From a checkpoint of a small autoregressive pixel model.
Training: adamw at rate 0.0019, 9400 steps, batches of 64.
Rows from block 5 of a small autoregressive pixel model, named by matrix and row number. Rows with one number belong to one neuron. Each number is 128 + 32 x the weight over its row's rms, rounded and kept within 0 to 255. All counts start at 0. Numbers have three digits each. After the name is the row's rms in percent of the matrix's.
After each neuron's rows are labels from the 100 images, of 14976, where the neuron reaches its highest value: "responds to" is what is common among them. Only what is clearly more common there than usual is listed. The data: scattered letters and digits in many colours. In brackets: how many of the 100, against the usual share in percent.
# fc1: MLP up (model.blocks.5.mlp.fc1.weight, 1024x256), inputs 0-255
# fc2: MLP down (model.blocks.5.mlp.fc2.weight, 256x1024, transposed), outputs 0-255

fc1.163 154:155100130108138147121150095150102063095128089178149174186185074187106158100157122102101113171145140105161107127062115122150072120141069176147083103135124163152121123101084129122172127152133185161013163156135144108118131060159154176093072138139141100122165095102143152180160133142131122143166102125115143163202141146074156087096140139063142098118127098125155139182122135085114129092142108080089157108100071137144181121120124121090153098174079157147130124143165125203103186219129084100038172173059087147088152104116168107127127080118207073141098139129120134141100109097117150119066128173133136118081118112126120106127143125106171150091129138129117129127123075141147150138161083146128108102141168125112142112154122140122150065127091157107151136095120156144198164142147131
fc2.163 160:153126155111114150144115118092137112100048126127154106096117156114116134144124126148219149153115147122151178137132196150078121127153130110057081156133141108138139101105090104121097081083147153210148084193143133166087125149121107086048068085078137067165155151165123080142147130152161076129125148150195117119203143125139167171119143156082128143184123115130132050094126117134197143109137139128113139098113116115118139180140127123149109084146160157101123128095135122103123142133094155154134123170090103090153101176115099097038090115115118156151160155093177126112168129118096095178079100119154095132117100131112124178112139118085118134165167146140120048138196163191178140107115109127067145099175109121098114153147129131066132085130176191051110149106184146122141135109148203
responds to: pink (99 vs 19.7)

fc1.94 132:034147087148119066141137160091158089116168124072181135148148158087142163106159140117132108122108145126094159120122141138151149112133074171164114087146126135203081160101108168147134112090105052160129177149146121179158104139091115090090118133130090125185123110165116108167163132138069114132124070129141124142131084080116128095129149183061132136125095123169139129087116148108130108123120105186167128114152094148163239090131141118132131111102082152112067173155139113091107104184202129140091095128133163085119154109098165105118133097115139103102099143136168130084106128119140139118153156045144159063087112131123140162148113088116113097147206155150115198109076130112150181104132120147206153095146175178117146175067136152157078194126189135136081141117079098157135132090165115
fc2.94 113:157140102126154126128125164116155142112111109105128203114133118125099179126119132142148123055126165133144127116073140122157154139127132139160172096119156086111094154130104144110123111139142101106136173148156099132195133112115141111115138154151094120168129136105175133148143155106127092168106104096136097105115105062068098120118142120122155108183109109146106141091078135154130101093127067101133120129093112167124118143100157096150131108135098131118107192141089184105099098142124098191158155068097182146124169118120143143108255088144110096083128129109200130072084169149148093150135123041122119123163150101163099118122034103112074146211134116126057170130113213131072207133083092137142078119136183096145178113087111221148135112133175157120132116187147116109200117130153171
responds to: orange (45 vs 19.3)

fc1.19 131:083118077088123108131213134121136130110096085119154151129123133167139120112145141117101123112237098173147105101116135182135112127202031154170131146129154138127190117097125125086185132135089138086166139134125135134130077086136104127141110138146115111206080121055148137165142132096024136125149123042138112132157136175063130095120126113133120087148153184118157156149125068153056098179125081146116145140100170135123126119118144136129113087189111139118132136146167094100053115176127118155140090134131127155101115126144092122126101149100124150146164117122060122156134154103088117130066138092080167127116159098128116149143095109134168171091103165111057172134098100132163160179122081184137112110151177108129162144125141188094097091188124163186162154146135104144186084137104175
fc2.19 128:101122124155000103138129174179066110125185059081126119095150108088191129063091168161126117116111097129132162080171122115147151133111113196124162129113129109146131173132119131128097175104120055152105103121149147119142072098120140145129138119082183155150136121116134130140102128144158131115130125039123137179171157149136110116148119092155157116139129141105108091114186189141145134133119166164084110110146136150092109079119034078090142169086135134138161103125107120109072146206133127117125144144151150074113146102127130148159135130114121114118129124118113154136092152114133107181102185206152191119057139134114156200120135104168138111090156132108138138197175000122119128113133114155073166121150142152100135155107131189078111111098132116135065137145104121134151119149103101
responds to: black (46 vs 19.7); purple (44 vs 19.7)

fc1.291 143:167141121098130110075190116122109095149168122179128091137126125131136167112165199068136146133144098129118104144092142176123121132137119174119127090128131126129142074126146130135142135153113112106015102117138131119076145109122164163155094090194136137107072172125058135092129160151052149152134139144074132138111138066174080130178137137145133119125129085138164224151121073106087146133131143071143122092121119059107203150130141082141146160154130099168091153190134141101164123164101065149059171169105085159097132132113158176110147136069167116136075126158101132158074108164189147120113147133146129083123127177145099094136171127157162147081097143203184120126094118115136097130180121118148137098098186117079130114138129129135156158143052066162171126107091144117101164174127068
fc2.291 154:108154139211159112084095116126134151139123088140118168146148129055143122118102142110116130115129154124081140109174168139121170114164092082078148102098181150115166092101144114152108137152104098116091146032097139136127166123136155162141142121112122139122132181113155124159105131098136152142104168152179129134105136114175120106122110112159241177117112113120163155104103117122136142144165131111181104169111175150205084126125152129153108091167131093157163172067102154101189047164105083150176137140090134127146092143114189124047122136184091088132084106163119070189098177158139155154114132118117115071151091129123112224046154103129108106128118099118110146149123145141105067161131122086134109097151068066181157045130164116160137122106103096141105118144151083112110147108180089
responds to: pink (54 vs 19.7); white (45 vs 19.4); yellow (40 vs 19.5)

fc1.289 127:141106143228098111117143098157123140131094127103150122118123144168081099136097078129179188164153120135162118125110112152048125130129137135163110166162172143147170132153089154145154126110195136209131134143141136037127139133124091112068169143054090227119198096153077136171162122099159142093082040071120142181176171196060129127121167126138102111111122083136141142134089164202149164100126124188103125125127097106100168178146105093092123130094099097120121154139129124093147134093151146067125158135211113122170115189172120114157103075172133115106155106127119110084100117088078127086087146108118109122126168117095161080126136119108164109105113126163191160129100096122152139138125109162131079152135119100138101082120103101137168131137144116128086135087157154090158111079154118
fc2.289 139:116134162122110127092156167119088131076177103074108147137150116114125093139104139144128153073139156171111096134082153106108105073137112166144169118140158171173162126160082171077169138107126098132175084127136142100237164115162151137117142157117095053103074079100131147118139089115066135163072162088091083136101141101081096091104084108168092135113137144116132151194160106174124048176132091156112162200179159089124116146139116139097124135164139130056109156159138102139091157107133082153125117125104156102120096134107090124141189187132098153156083142150083145086148095132136138108162125089099149134157154107178111168191103104150148151104171123083110112123148116118141126158064135136144142173081150148169123151183170160151108151191140135083145119204073174141114072203130160
responds to: the character W (25 vs 9.5)

fc1.497 119:129084091138167100085124151130087137104157129119142118103115103197096099190162107149105126130117118129099121165127109145206145098122119132160179134084122192089111162119077098089137119124111070111125144138116140137157178116098179077135124146187154154108065106121153110113146095102111150152079047033091161141139168102159122156122184138135161137101159134086123150141143151146115181115104131152152144108072099122114136082137149168166176118133126055152120140142153119129132151178132099130139091078090150155166151120115080188200053166142108111161177179148132174124141110100153138100072133078151157196153109192146128105139184115138096150095083085098108204112147067078108113093142051127132135132132122134059134103144148124150074086154162166121169127172067109159102159131163127
fc2.497 123:130113099126172135143135128103100181145135166114135163098133118072075121105102110129136144107095154090097090173136155125118149119164119126182181081133162170125160137125171196153157085090118089111111131150035135149221170192070186117106092112130101113180132184131145111144065113096097110133081140134130096119059185173123135141107121146114148144131095118128109167110097132188180100179186097169144138140146192133155115153081143150083151120154125150128120114065076126109120180122107095140156150104100093130164061073133150123143121129131115147209150155134115102096096057123133078147178127079127131073164114117150118141094140164110100079127179113074102151177212068153123119059157121113096149079115133114088130176132153133148093152087114174146083091168124121138107134115132093
responds to: orange (92 vs 19.3)

fc1.177 129:085144071119131107098113134197174055113163100146199126117194085204150097176103158153145130102132131115172140092114116134173127142190125107171106125113110146120111158194118126086127131115154124108102139111147181140147105113077150099082115178175149178225110095097139125102115108106132153153080123064123119176114131171049112144108156127154132112108189163097163143133111172131109121145132075116118141162087081140181123063105107132170095111073097139118160102111127092083157109107159141112139096171182116109182142130216066140149064160136107046089159134092125083094145116141164160087104180137064124133142115150155095148133156103123098187087104127137120148083167131051119128168109124137159096120125158148109173121121100107125124141091164122178129103171111166097131140158152091
fc2.177 130:142134111101121133060147128112138094155111155109138118121107058159122107140116131219093094059088139089108137116109025087150177095149122102157093069147065133091138109173137143115132175109104099150124127138090147121153105178107102123139062166203111093214135137136118150131127124153135116200158131180108125123141132121096101131116139161123131113148160120154121144161150172094137101120113121137155137085116097143146126016115157133117127080101096155131131133153128117165131087130151100150136168183139122148128169109141098099126124181082083108123149132118117105189131172147188106047148151165049154092142127143208123131172132090159100179091130129078087164126158160087107143172140157118155112161135190103138143159103128142137120151102172133143161083253106115147062118139108110
responds to: blue (70 vs 20); purple (56 vs 19.7); black (48 vs 19.7)

fc1.491 126:132118102141112129066168139160138164137150109125140126160110105154114161151170097105159143116150125139149155103080097138092113130122113116189102148124182122161117175150109153143123113143136163148126092124175086137112134151150131167108124158120158154174168104076113134113092106063167124135104124072106145159123129077113067139130128149166132094049165083121141158149138125182124097098121138157078158084063123106052137160044056042148158191152111103127096125169191080168135148115139129125146164150185097131121080173156095131185107139142130123071161119142097101083065092122122123069092105103090068055168171145191157144142116140129206130132159142131218156114144160086092129137100124126150095165103152121140115163145089104157125106140157124160130137169088155140181132025125113
fc2.491 132:148095158133119145085105131074123051072139112133079152130107107170089095147111120103132115092171139138171132129072096111091103038175137175178126081147145170130137091162078177087207118108156105136146172214123101085170174103153108121085072174143063102124113125122112137101161104129127177169074076130099121137101135117023162111097137221066126115120117137103123123157103183145144136131140053181123185171151141127131135130140150136098126112141119138099107160152130147040107140118137108146110108121129148129070122101089097120139167164132154153158091132141107134131170124131149107111164106114121138160109131085113117113152075098135106197106137153089099145119117162123170128145140091153154106109112152115127108134164164150193164183125158188105179127169062168170102093167138169
responds to: black (50 vs 19.7)

fc1.619 106:148123072048101121123102145250206155080130089141152105100151126161120119173173131123144090138148132144151132144113130099155139191157131110156082146150090107133075142218153127146146138104110148114125066086108126137106104138121137142080144132166169180166200112139119103040005090093124197114067174039155129117130142134115097144149143144146145116101167130080168127105088100121092133174147158098130140116126072115184128076164111131157166103093186134107166144127117114090155112121151124094082099152193113129126132114143096135149116152151124094097137106106120127104131105105179129117118183145105103073118084136114135179152137112095121155090092163141150111108158161116123127120120147131151132107123192103112139177110123130185122113088152130193101114152131202158087134131104067
fc2.619 104:099121059109131125079181142143145075157139181118162127131106087140166099128160142150077132112107136127022113131130045106184137116174136132144112107141074159106142135150141087136134255159071115135061127142108151174119120144081143089125066149184104094173153122136116160079173095131134112208144160163088103123146140098090136144122127073084149134127138091136104184195144158114089055167125083106139169094097120117168168025075149163165127088164104176128121137174133108142141101139114177133099147169107092144192122136165141111113095167116081124158145133146124125138098149130171107089128145181122136142142118120210102165170155087135116164114138118079095132116125161107099126176104102139170167137109143112151132173072118114124109130118119122158157088169095138139103122144134106
responds to: blue (93 vs 20); purple (41 vs 19.7)

fc1.20 145:116136117182088146092143130151154151167142147075111121135142168059128080072040139148144058139155129105070117158089138118093087183171077122174085137163195102140150119117155156140197122110085143124124155144120072135151125136118079163065138150156137174158082145150130127164108145135091136165106118096160073114127174101092114091181124156075183136111110170144168159112095115083104139138185124068155140128096155129161147173035109137123068095197163112173151176146086123080158093113110053112152143118172133091145085124142172098149121103113149102138155092140134074082150128143108126154144210142079125165121103111087132141069115128102075169155191181112176152162135130134133119129119121098147125067179132098169110115135133119160108146126106121176093117178143083110143111095135120
fc2.20 133:141101116179080099133149120130126081107117077024129155153130132055145155061091136090100032139090113137096135098122143078134080147138114153171170131102138132140135167120148162142113137137112116123147118143160085130255098192123178107081139115130149154134117165110221116168175100167134145134101159106135150172142147128146101124174127138078131132156091125131112150105143123100159083106238080103103116084137151128215134120143121092101040126128117116119124088141080159122146155176135103130130146178090157088118113122125165117133137123124182104152148158124124117145051108134074121183100185101135119123091106129148118164119138116143128101223206108122150119172162190138123103113163105118144143104152137094167166142118150141135080114124133122138083094172116109115147115168115109
responds to: pink (48 vs 19.7); white (47 vs 19.4)

fc1.213 128:146086136172156094062148116140091131139151138168105128118146119154115144160137128122125119157126095117152091075080143145129125108131111150156154109099141175187157166143091112116188106118127091101075117176117170144143157131140153136133127173104164135129105118117124120100172146112057148154109098061064092148162155183104081128097181104119122117134129128109112184126132144103148177168123117170116146125093115028099166142092150105144163137127117040168145153131135149147125138171166132096096097120092147140140149098177084158184073187115157089194159151136111136115096059121116138124104135115146122188180152176146115116165155128207142130054063099110173171119170026105132115096175033143121104111078135103089110121173134139144139069138116152127141116176035152153147140138140104
fc2.213 135:123117068116197151167135143101121219144144205121122131130143115101062166083112142162162133118098104086108116141113132130122165156164118071173169081088175106138131147128144138144177081062104111107094136126041130159167164192052160160151102135136084118192117152151105080106120118101108105135110137136116078077089174145129155155106130113118125139160059122120104154093091130141148161145155134178175169155166208124125107171066124163148169148159121156159101129077037111139122186098124131124114146086117094121151113034157143120171111106129128148177171133144136092105099077136171091103176122072135127109170125121161145113112115176111078071128155132124092169161174089169108142071131153141094116112138161138089157153103115116103108124047090111142125102121151129122123160108124089
responds to: orange (96 vs 19.3); yellow (41 vs 19.5)

fc1.678 114:104111111165141162023127140130156155091120156159097126175157130164108154154108093092148140111162125130152154132108164114124137081181083112143161124104160113124124112171129115049133112166105062151097142125161103173145138123124176174054121082168097144163123063132143130087151088060159147122073106109146124089150132077131138131174162163132162134093144116143132130147143179125133161162123158163140180124035126098141075072069098136178111110132126106144133189119118118134125128118103096084164134096112130126147135188177107129129111168186087027149110129127141063123089109147150121159004118140143113152179103132125139136110154112130143113104139130113086154127176116119111139162099147146121056115127107131107152092160129117162169082111134227112169138149164135076098186115187162
fc2.678 114:157104151196122120149151152101149084162105072096153153120135108148094128122101160110092152103150137127072091101121140091126141126120154167160194210148100107150128131136165163092129146148114068110160118161095123091136107174122157144147084137128126163167136121108200149083118181116064144152107130097118130159092130117121111182206124120185149057054124108070118185112097147138079168151153066129111115118134105114213158079090137105094102120091098128139143114088068128102100072134111110148193168120030168176108161115086151154164187147153107106086165123067158110157072164140144120119132162146106125092139090153107056132175175146151081158118157105121106124171138141129071151123075104083144123120133209114129143094095134153118117145134172078121108151172161108128099095111147141
responds to: orange (58 vs 19.3); pink (44 vs 19.7)

fc1.696 128:126145093150127124080184150104133126144172145112106136133143141099160141157176110105142111121147083134085145107081156155099114122176084144162158092089118147133166127159105145138116111142142170163139137181201097111118118090100142121128143171116170126130110111088116160148136087123082132143090123088121120075064141143107082096150134156109178055130136138138171167165143155164113079091139120150075177059029131114091128145100172149147134104141066113116107181176128112176155111117104145122141211151150106129236115158140156126202083140088135128075168084101091103121101060161109132124114150169066098111124163124201086111156134120196186135084099103115188158145114104089129173168149111132153143088102110154140166132123086094115163061132119149156070173154126142106205125138131147
fc2.696 139:119135134125113164049134127067124067104104131138105126142095089191099139131119169095084133081163128132169120089092101137127135101182149108182203115137139150120156141159080144098153132149123095099152183168160107085155152081146140070101068125161083102145078150080201141110105112119124128151095070074116143145161140101108178153125063200130124133137139156076114144165116134170126116118149052135095108157136199106124140145077094104118087119162153088071082100151173134090110130083108095161145121135158138116109094140124090157095147192124150159179107172134138125117138139158144152136132129078084128175143138129143088135138062165145108178131156104070087118186142143142127112118084121154119133139118162155114117110184118196169122160148177167117175086182055154136127060206091156
responds to: black (41 vs 19.7)

fc1.131 133:100120064131160085091128151112106123174178165167123057131106107161068164152109150109120145125120119109070141136127156169157132091100123138127178151122142141107141145048154163114184111112099078128079126112111084100105136141096143134154126142186152147159101101157118118093145111042071149192153092127121137144120126137160089167148154159126175121128172197142133168110173160157107162154137121147083159109072116078129152074078062141134130082094173037177097123139117087159134178140144137181121155113110089147131091102112113181142060185154138113130156134172149170141087112142156132114121147168131154129145120239149176120101162117112122136155111120099151147126148047111112135102144073126129161164130158209086134114119140106141051151108144146154134148169075133086112177075115086
fc2.131 141:155148167149153127104051137115110191158141066149097144068137174130075149126023115166144119100153183079126074144139095142122136100163117125120104107141126151156176078106186129138201114097103089112134147140110102076155140084076075137139097123111101151145079195127102142153094140134109164145112112148164068097086135137105150149128115178127152016109138151158156126149124110102144139133116084188154130141100151165100089130104152127099112092118121129165119133109105120089127183113186084172169124095068086076105117088094095113148105126100096117139110084177107134102184139159130118116179144058112187125140172153119147142085122164135113114133154151107078138140129122132170128144144094109111099081155121184122148183230175135158156161125135168080173182123118115150112147057128152
responds to: orange (95 vs 19.3)

fc1.677 126:123139137165098112080216172128112157172145161079154103115131070170127078142107178096160157127133111091109144130099137152102124091150113090147078091166125120102159154122133135083164137113136113156123102104136112078138121149136100166121130099138192158123173106149094162103177080098144129126078122120085163117092209165134035104174151147157141152117152112086122160158174092165143129084165203105112117066153125129160103148129032144086157129114104127137126152126108076187151092124123105166121200118163100134147100146158144116139132168111165141092148130114070109132118097092112115050131080123108163085067086168143141049159158113114192126096208171096151139159148144097135136176128138111196160115164207098150068120121110152150089101124140105166134132134164117060126127126122116
fc2.677 124:113103130147139138163194157084107105111100137048141149079076078140080146144120132180061132130093119093061126168199122154170168124183138141123145119145096123106212112131130144102095130123109127124181095154101152084143136139149153069169065124159107104136110166123136104109109123134082157162129124142099148135149158130159189238117106109128112106121125117162122142149131178148119128159140096111154150104122156119136131076125131145106108092158154133096137113145159130080126130117101112160138131153031111134132110131079127125121107211081063179177148173125106134148163129154106139087048141067132149127145117162214128159157143128065099167119127107080057124222123129149119111111125099154118193118156145119072131069131137153102098096162136129126157111135103112184059062147117152
responds to: blue (89 vs 20); brown (49 vs 19.9); purple (41 vs 19.7)

fc1.356 119:085122122112140138139149154100180110110120103102102165152088116207109099155156124091085119084161116135146023163121124130139152140199136108129131117155111123125144168194114181163162162151129140133094117115115095104105106074146125097137057115168110110070048112132125142082071087072101132103089125049136129130118119122120147159177103153076137145080160074130123129195152153176104057178224136103176162120154149142118130134128095129075132137137178124098152092125149109132135150179167083128086078161131070128085125132146071118129141155103148157145109073151111157204112133133171205066131078099066087141145141146146130148160122133099154116103142120105136099162147102134138116172196128143136129084135168111189135138148115156126146170122134163179162113155113174146108129107058096
fc2.356 110:139119088076148109135136166133117175160154131113128160157148078141115097131158096127093149105141107153060122158133132137137112113135133188058141130209182153154136100124134140136139255136122162131044128115098162142114141127128144123151129135115102092113145121144075130137121129105073144146127179109115121111109129108122145149132078002128152176113124078115125129146123133131088094179139175093157168133104146152136149114075142141138175151157111142122154144157139116124138101153111147132134108117100101108159133113133158127099120152135137118173128106106135112166116100083140166076114166128142093121147121127130127145158106108108121120111133125135153076126120119135116138156162133146130178129088122078161142100123123128068113190114084079150161060149128120150137127146133087
responds to: black (52 vs 19.7)

fc1.63 128:138127131175157123082133172107107138179162174109168085097094127089107131133107207137101132104088087120138127128134148165190132086079120124128146118157108100137173137075096121129130138135107107128118160099103094112128127139121144113160079149171168120103100117139129132095148155127127128199166095141093119123194074103145133174119188214127086123126196110200107141149181143109118161113121097138155136122094118062146135124091121130150140068122138085164097129140114008125164116095088079137137160114114142132167132163142145105133136156122141121107148127155137167182149137165160154125080133144133081184136117228181163102149201147100121109129073103156115158123126073106121131109126102119184142099161157207069133084100120139191093075170142036101202135142123115069111153103121137
fc2.63 129:112188170108159150094087185145183141118156119151101146135147147147080121163067116139123098088149133097143102125146103130096097103152113083112100122128123095111135032159147140106166111100073141134125132098104097129119134112099086131182094170145140124107088171180103162142093111161127144155120131147168090080084119150139153103117108057128133166103138145087185129137112106065095137126121146101172119153189157174121101158089120163136155102145159151163125146089074090162121073085126127169132168114120090067092127124139148064045130126133116133126122080153101112151235182151153128068125106124054143138134145163099145105071119151103120179137132203123170120141102150117162114139092183137122119134179129151176172148174161096071149188084095105128199164168142122141108168040155110
responds to: orange (48 vs 19.3); yellow (42 vs 19.5); pink (41 vs 19.7)

fc1.240 128:120177138186112132094173137146148124124144127096111070114129105147162129138133110108175146131122129157139146084080119138106103126100138099163088117150171129131172183131075146112123127119146129208133134148184089155123143104121102107071163139103123157118205103119087127106186099112171130137103077113077149144136136143089042096151149101110121110103151123116119177141095135173138123068188158133102138083109099062083132171125098110139107128073059120117095186183139086184173086139172161102140163151178113141207108163217158136163110113149158118066167144126121124106082106112139094095062109148075127101127105121187152087180151114111186096112141146118214146131133130107142148156116131189158110149118142106140068108134064126194114087154159129144083138135145153076182135060142105
fc2.240 141:135098206138098155147129123143080121109116111060115145097068107095124132111123136137105147118127152161072134126126151131126182122145155147146157112136145189142171124139097119124103138145132118152176075165196140056184145105171130100083096145147104107128153138129160099084179105114111144126106158120108112139191157087119123148136088108158104062121128094121103091162151128170189100164162102161095171188104147129107071117167128120062062093132198126050106124158162133142091206096114091139174118152094154123125048107116121085121133178119106154153095114147076103136134091133110115163107154127139133154096132109206129188147118131124143139107151112080092099195170156130152078129112093147110196119112111104119080111173158190109088083189121187102112142139103169178083052178117141
responds to: blue (73 vs 20); brown (50 vs 19.9); black (43 vs 19.7)

fc1.701 153:124146112100122129080112125151148149133157113178097133208121142106150136115160164068120150143197055126125084092000128153105087148155102142163115116125116114084132073130134136139142132150099159110055196117141128124041092092126095170155105118173110145139068136093065170118090162141087158133147124071108088141101132116121067118133126157129173121134130113133126140160121092186070070103157116055125149118098118125111147136144158116120108167181133071160132138172154133096147115177129107099040109185147114166127136149144138177136131082081140140120103135156092140173072097133159146127126152128115160126115158111106068108156119124202130147079122117147107138114089111111131141181254129132137136118113160120176134187085092119143165146123069118164155158099118148106188117141112136
fc2.701 189:095174153178145090143117152136135159167117139116125134120137158108146082114053166106139144102186184131133056123096121089102180132080084104113185102133154167122133079088168132155194171119121084139118156075113077080140124139114116164169140174172114139154103122191140173130068131135101106147107126128156095076073099054136132103139138150157122166109117150104176178076135082111095132123122040143138089221109164198161132151095161119150120138104135072150115192117073157141079092098167101158163142079145159113143158073148101148068144135211139118099114081145129131094119123173163175090179104136121154123169140156078151121103114127153104133116126156157068128091116146112131127145104146147134145145148127165166114146148148144171165176119113054115171123151120109121100067067107152
responds to: black (70 vs 19.7); brown (52 vs 19.9)

fc1.227 134:149190132187093129081144158131118122140185144069143123094092119143107108129148151110127147108106109146123177121097159188135125084125127136155120091143151136134176167104071127101119127121152121180155114156134095100149164119150155126083163149120152140093183089093112132133150082064114097133091138079059148153130126081115074126139185161151197160085164137160111164200131096193130107052157182195167160115102107037090131180142093092109095077132111101108124207164126079155151085138094128155152183102158119170145109186174155112141124121133108141081178129121091115129063123126053099125115163138111086146089096118140151159170156121103155143123120126111206168140135136082123136154136059140175075140186145091120086140108115161166082069159152133130108141154159120087131143111132106
fc2.227 149:141142161118152179170162152114107149101088146046160150106098086135092077144137097164098191092105154165157139203138150123143157114094127086129168130202124139111145115136074139092108135111157133147148077098125172097226161088178128043141150146133129028107112130116157115115099132112123105142100140114127172119150116099134125126130152146176140188102153105120107107129094134247133065171132153097112132132157104100113081152179111158064146087152135127051128114106159120142115135116082142132157136126125120133134086147130138124082170141109073170120132147096127123163128110099123120136074108102115129132093039120140131193153145131068132119144117111118106114138148121113109158130094131140119185147115135126100072083145146200104071080188222165122105118189149112113087070150142152
responds to: blue (60 vs 20); purple (53 vs 19.7); brown (40 vs 19.9)

fc1.498 127:157123094091171148105128074097076075093128112206145160122171095178062221110100102117187061191135129112159076113087095095155126105167102111145165143169154221061108125071147136108140125146145127114062189163089123063143152088113168165057117159149122126137078113085145128156092139085114136133152128082114121131122181126135129090119177191114205095157114107107159149101082137189105146089152123102065152153111104124146124128086168100147150099139115117156147159117122128137137146208153123111119116124097119178109132090155166140145076120147159095118087108160147121150134126124147091144172148145130137107088110102089080147107140127129124170104075162139081130121149056140124110119147085123104113115146133176157145128131123102132177084118082182155170150148132148153123226135113155
fc2.498 134:188125104126172101187072113167069185088111149171078180100167135178119161157092113149170129156084157080131139123116162097128136117109108143067130139098156179156137102089093137153136109128127102146125145157101118127168150137119136117116091095103099118139100117138167094141156151150086105157126137116104081110111176210091096166129100087120167106168085112163134129076089139177182095125122093117064102098183124152156135159115119144145148129134134129134117123004137132085130156193076095141133080150075130141165136065121128130131110123101110118197148142091122147126149082116159106133083160155182153083124071110116140117144135145130151099139125137084144110131161089220149114081158140112026166106117144121097157143188167133130148097124153125037168129097110130102129188153122210
responds to: orange (97 vs 19.3); pink (44 vs 19.7)

fc1.87 053:122105071175134105066139116166111110095139161183112129154161112164114121102130115078141136160180109132130126150065173135146041126177083130219100150111176169172116128114124152129210103172082145148072125086141101175093145107129108156078087157121105136135132092080126167110164118100125151184133090095107098103143146136106096092135140176101134103161171130118149174120116122114110100100164081121124205105068130085163178154060067155156150133160111091168101168178158081116138132146143092104077179176143042148168096166163108119195096146135160090135134124114095106107129054091144180091101143170078115133136144130170141096124143120140139127107109154132158182062130078095164133141165101128152105108103106117153114130127085128191145082147099116136186173114116154100159153114120118
fc2.87 028:128157108144172143125094153128105160107134113129118142077115130170105150129057105116079123118086163154169157087136168098160169125143176114119187129089129157065103115101101120085136116142093101126159144132122066143173107079095153115086108159157136130165128152108148147159105156104138103089163132100177047116144105139115058151136124092132187167137141172116115119063120146183125087118130037174133089127115110153149099082078108060160115088120137136126104145118118088133096109123123115165201177149070071141133145138131109100115107120147075094148176162098144117158107106127179155129057159107120192146133152131141105114126121177130067111186144111118072190226098121167056157122150129139129115072160160180120107087127157196070085116141170152123154089151187079166147112139119147
responds to: blue (45 vs 20)

fc1.285 134:158143118089203156111139118133172110156179168128070104118133140087095164130131159137104116114114078127109107058127099138182122163156113115146107106142115085089193091127167170134087146163104154144070113155125153095097114122154108136142092128120161178132123116103080120089178114109100103167143102133125150124181087132171086128197130118057149046161170133171145131126112136081105159148193126083163167079129052104139137102109145174090163099134153126139164108164100110140126153173129124128102145188136095097143127141139183144119120150060138100147143109121079130187105117185152118131145138148044101192094172179139129151144166131112098134104096114168134131120113067084141169151188110114182170122165189106115138145046097131093119135123079096209166160082156123050102159128135113
fc2.285 136:130119153112148118129095115107169121146143116140117136157200194126095137135118102197151145111159125123124135148104147132084123111129142101197098140103130087116115118158153109172174116085101105062070094148144102119152156146083128200076100093094147122167112147091089091089154174082133152111120123134150121115098122167107158116130110116082225115127138126078159156140058105107157167154160155172186124129121113200155109116096123122090148170169131202148145085081097075099093160138157062076135119091142099126099130091095120122185144123118127115121135117071109094092140097122125118126169122167144164124103083104123119136106111125085098128116195166131147167084067111107154171165140120031191076082140120147159111153161155091173212151067134164123138182099191096128109170117173151
responds to: blue (51 vs 20); brown (42 vs 19.9); purple (41 vs 19.7)

fc1.120 124:142085140149172153076157139162168145077143115144086146159167067152076184138141120113180092169138141120121132114069131144198104130140127163143117106130133126148097114118091172068124104193116096164130158156150101123091131029169126111081073158166098143124163165155130109080163101104137127134138117106126103115179139128150100137215131123124121066100145105175119122124090145106088085073158130076138213063086111098132170095111080091187171119136116151138074147177116126177124123140146143096077166147132112141149121159141160139175094115113129122166123140094140152123065067150121109154078167105129165160079128128148134084138154066136112159134136158141142123145100122143121082135138124183121142078133162153071156108098079136091063083107143107118100219102158159148191184078140159
fc2.120 134:148087153125161189156108126101143082115086127118125135139072116078060073087141116109047079117086139128118140171135138133105068108065113191201148160173210087133067098101113163135145080162138171155089157140191092138111155199139133121134154128176108113095124146166113119143101058119147118155112167079191166145085088099156124131121134105086129203175113111085137191081124124110137132121177142084081141157155136116150186170156139109159120118127146131107149131105109141126153118083106156157113170128114221095113116113108178091099191133155175140134130164129213122212095152120106155161118122097120068123148102136119129115125115131127129184160142120157146132160104192114124122119141167135111147129114114099126140120121172118116068147092083098106091199169123098116141121117081156
responds to: pink (95 vs 19.7)

fc1.245 125:118140061079109188097120146159162118068089086183088128167127074181105158140152128037136144116136165164168115133112112137152098148176148113142047176106117154111077175162145175110150152145093137086123072159129088161103169088100119119141097153159078151113171176139118145086124102130126145132116154122125204141145108125128075147144121104141140125106162108063140140132080096122077060102167097098122140095144114091089130175113108091161088132136175120128114114148166093120126180104140133126064148177173091108074088171150101105124155148126118153158134077218116143093113094108204122081107150124061169157143110161141109114152100101121165184159139144133163103132105163112113124125109101188111146134098172132172148069134127140110119156124145162181203106127089196173130124103135063
fc2.245 117:112115129111179248123134186127139188124146181133083135132072100132115117137140135145035162117134133134080103131089023144117164176128244113147135129189159122091113111143138111151121250145107154105103136177116085116108148138124143103168064165121082090121090142118104136068159127115115161200145115085125121108138099118120092197129125058138137133109146088151121141125112128170122152133146035102146186145132147141121114118075122146156107086193150145147123130177159104130131131100112124135128137123106074070132114123148106128113116105084116127145144139164173123145135152121221136024119151105083133178146152192109134132150092131098088113151135131153104071133124113137105115117112092139118150156116142136130115156135123152087124168156119093140191086143159131120148131115126108
responds to: black (64 vs 19.7)